A small image VAE, trained from scratch: decoder norm batchnorm, decoder activation silu.
Rows from block 2 of the encoder of a small image VAE, named by matrix and row number. Rows with one number belong to one channel. Each number is 128 + 32 x the weight over its row's rms, rounded and kept within 0 to 255. All counts start at 0. Numbers have three digits each.
After each channel's rows are labels from the 100 images, of 14976, where the channel reaches its highest value: "responds to" is what is common among them; "colour at peak" is the nearest of a few named colours to the mean colour under the peak. Only what is clearly more common there than usual is listed. The data: simulated grey scan slices of phantoms with and without marks. In brackets: how many of the 100.
# convs0: expand 5x5 conv, stride 2 (encoder.blocks.2.convs.0.weight, 144x24x5x5, each kernel summed), inputs 0-23
# convs1: project pointwise conv (encoder.blocks.2.convs.1.weight, 48x144x1x1, transposed), outputs 0-47

convs0.33:180129129082081128089087108136160124183174170083124134125135117141111184
convs1.33:086138114083101108167130130121167075119148133183115153159146110138102093115100101106189149109100140172175127094118076174199070118125150103103083
responds to: streaks (98)
colour at peak: black (100)

convs0.116:056117140169165130164171139116072111051102136161141132131148146117107120
convs1.116:101118171123195192175181142095119130122131154088183087113126176168160152154151160126086148165164121142109113125099162119108176152101109191106124
responds to: head (58)
colour at peak: white (100)

convs0.105:155122127088089100065084092097163107168159174089123121123129110137110183
convs1.105:125128078075119160075074192153125109128125089165134162127093117145080098108106093117132138109095167122166077142160085178156098130106179137135071
responds to: streaks (81); noisy (68)
colour at peak: black (100)

convs0.113:110091134132132115130126131089093107140134236129126125073123133130129196
convs1.113:090129111121102101021108151111143127117159150141092170135119108167100100155092078184156143116078157158162147109168094159124100086113158114081116
responds to: noisy (79); streaks (74)
colour at peak: black (100)

convs0.112:166139132063080119069070108128130153172147160081120133149148113154157147
convs1.112:118065112096115111135081135122178169157123156169108105123118109053105180119122187071112090118134104069170105142129088138140116133157070169121139
responds to: head (86)
colour at peak: black (93)

convs0.95:100111107195189151165193136114140098092114122152121118188154110139106126
convs1.95:220074133156113109146125166157132157073119162152124093119087143103108200151129150136102089196126079149110161158097149122118130138141075141160134
responds to: limb (100)
colour at peak: white (38)

convs0.101:180136113089079123068086101149154123189164161089136138129136125153117171
convs1.101:088161085107076088166096127103175108165156130154103152179147094150114092112128144132143156084117178094118090120138100166179102080162145145109055
responds to: streaks (97); head (86)
colour at peak: black (100)

convs0.135:148130081107122141102120113181147098128157180129081096196133075170141120
convs1.135:098068082107121131165183174057108157158134109103161108174060101114129152113109130088155099188122076108119160177108126103146156136112115125165129
responds to: head (51); several spots (44)
colour at peak: grey (99)

convs0.99:164182136084098117081101099079143163175167145071111111131139119138137166
convs1.99:146131083065158128138095129216128135078134156123121122131118136111070062101124122140138129124118086158148166114141080142172090149177072092175136
responds to: streaks (68); chest (59); dark spot (36)
colour at peak: black (100)

convs0.104:173123136082090109071084102117146103174165174080137137127114116146114180
convs1.104:116104096110111098087102112101155135127125086182143163167131089119060106121080092143181106094073101094145119100089090188171120101081129120109093
responds to: streaks (84); chest (55)
colour at peak: black (100)

convs0.28:189110125080091111090086100116128120181164174083132126129116122133099181
convs1.28:150122116095073072097070167113131119135124126130121147141063110091118102113087112140183145111093111072175106086139068188159095108118164102118104
responds to: streaks (75); chest (58)
colour at peak: black (100)

convs0.111:172128135083082119082081097102160127177157180080131130122132116139126181
convs1.111:133081090113097076142090167107162144073134145137198169164123080112101097114072099138169126114132101163153104081115088146153084158143126116156075
responds to: streaks (93)
colour at peak: black (100)

convs0.21:184092128110093131093109111152177103159171152095118117169119080169127180
convs1.21:146228098142121134164130081141107058145100145144083144116134130146126111142158063139153123090050145152122128086148139169153103100172121146110098
responds to: head (97)
colour at peak: grey (72)

convs0.58:158161125089076104067094098076124142165155155075121102134125118125118177
convs1.58:157124086145182096127060138212136088075133150089129083117145086108114085082118120115149082145127106142146169132140130200130151158154120096142100
responds to: streaks (74)
colour at peak: black (100)

convs0.74:177150129088087123073084105130153128180168166071135123129133118145123181
convs1.74:124121096102136072146116135120152101153118120171148137137104086059102102103110097084178086081134090099141111103096080163157096148157129066073080
responds to: streaks (69); noisy (66)
colour at peak: black (100)

convs0.69:171127121087086125082084099129130126184171183087124135130118117137098185
convs1.69:087095104110111085095100146084141122081190152166132157141172092142120111096088070125152170112089135114152137106115098147149072079068092090125098
responds to: streaks (84)
colour at peak: black (100)

convs0.19:045107109141145087166166128122093112043097124144146124135139139103118105
convs1.19:070140166160107144185098136115113124133081156103109106138072160112142091028134086111067137112135149121090114134086128114094118168175125138159155
responds to: head (90)
colour at peak: white (83)

convs0.44:135109156082070121061072103121147124146121150067156159150146107166139139
convs1.44:145082094102133132120088095057120214096110112132145121162120084120125160097119154091106133130194101128171166176106187147117096129161149086143131
responds to: head (79)
colour at peak: black (93)

convs0.56:146109124086092137080078099089113120172154193089112126118118121136102187
convs1.56:109129139073103099078116154134153142092166185134066147138119086118084123138082142141167157087090090102137154093178111185148080111165143135085094
responds to: streaks (60); noisy (60); head (56)
colour at peak: black (100)

convs0.91:174160144083078118054069113154144126165158153095151126143119105151124149
convs1.91:156080097086086099154139143080149120133151110162111093192112099105163177124142107103127154097120125050166109105065099181124110096122119128155075
responds to: streaks (96); head (69)
colour at peak: black (100)

convs0.51:164123134077079118080077102104146124173167181088121124136126120141113183
convs1.51:104141093074087073094084169126118125095137148167099154128111102133133069100108081103167141139106145113168080049113106140173126141101156121088079
responds to: streaks (77)
colour at peak: black (100)

convs0.108:196147134082093139100094108129165140183183157094127150124131122151109180
convs1.108:150142080082103111171094161154175125108142158150148154148165133138112116102113116108182134051074143159161212105138093122141095133151099103079102
responds to: head (56); streaks (54)
colour at peak: black (100)

convs0.50:178147138086073131083090112128175144172169158090117143137161123152112176
convs1.50:139145094073105091160127141184113081146085157126176165158076097135106119120141086077156120108118152163125146100102065136159106177160155082136076
responds to: streaks (68)
colour at peak: black (100)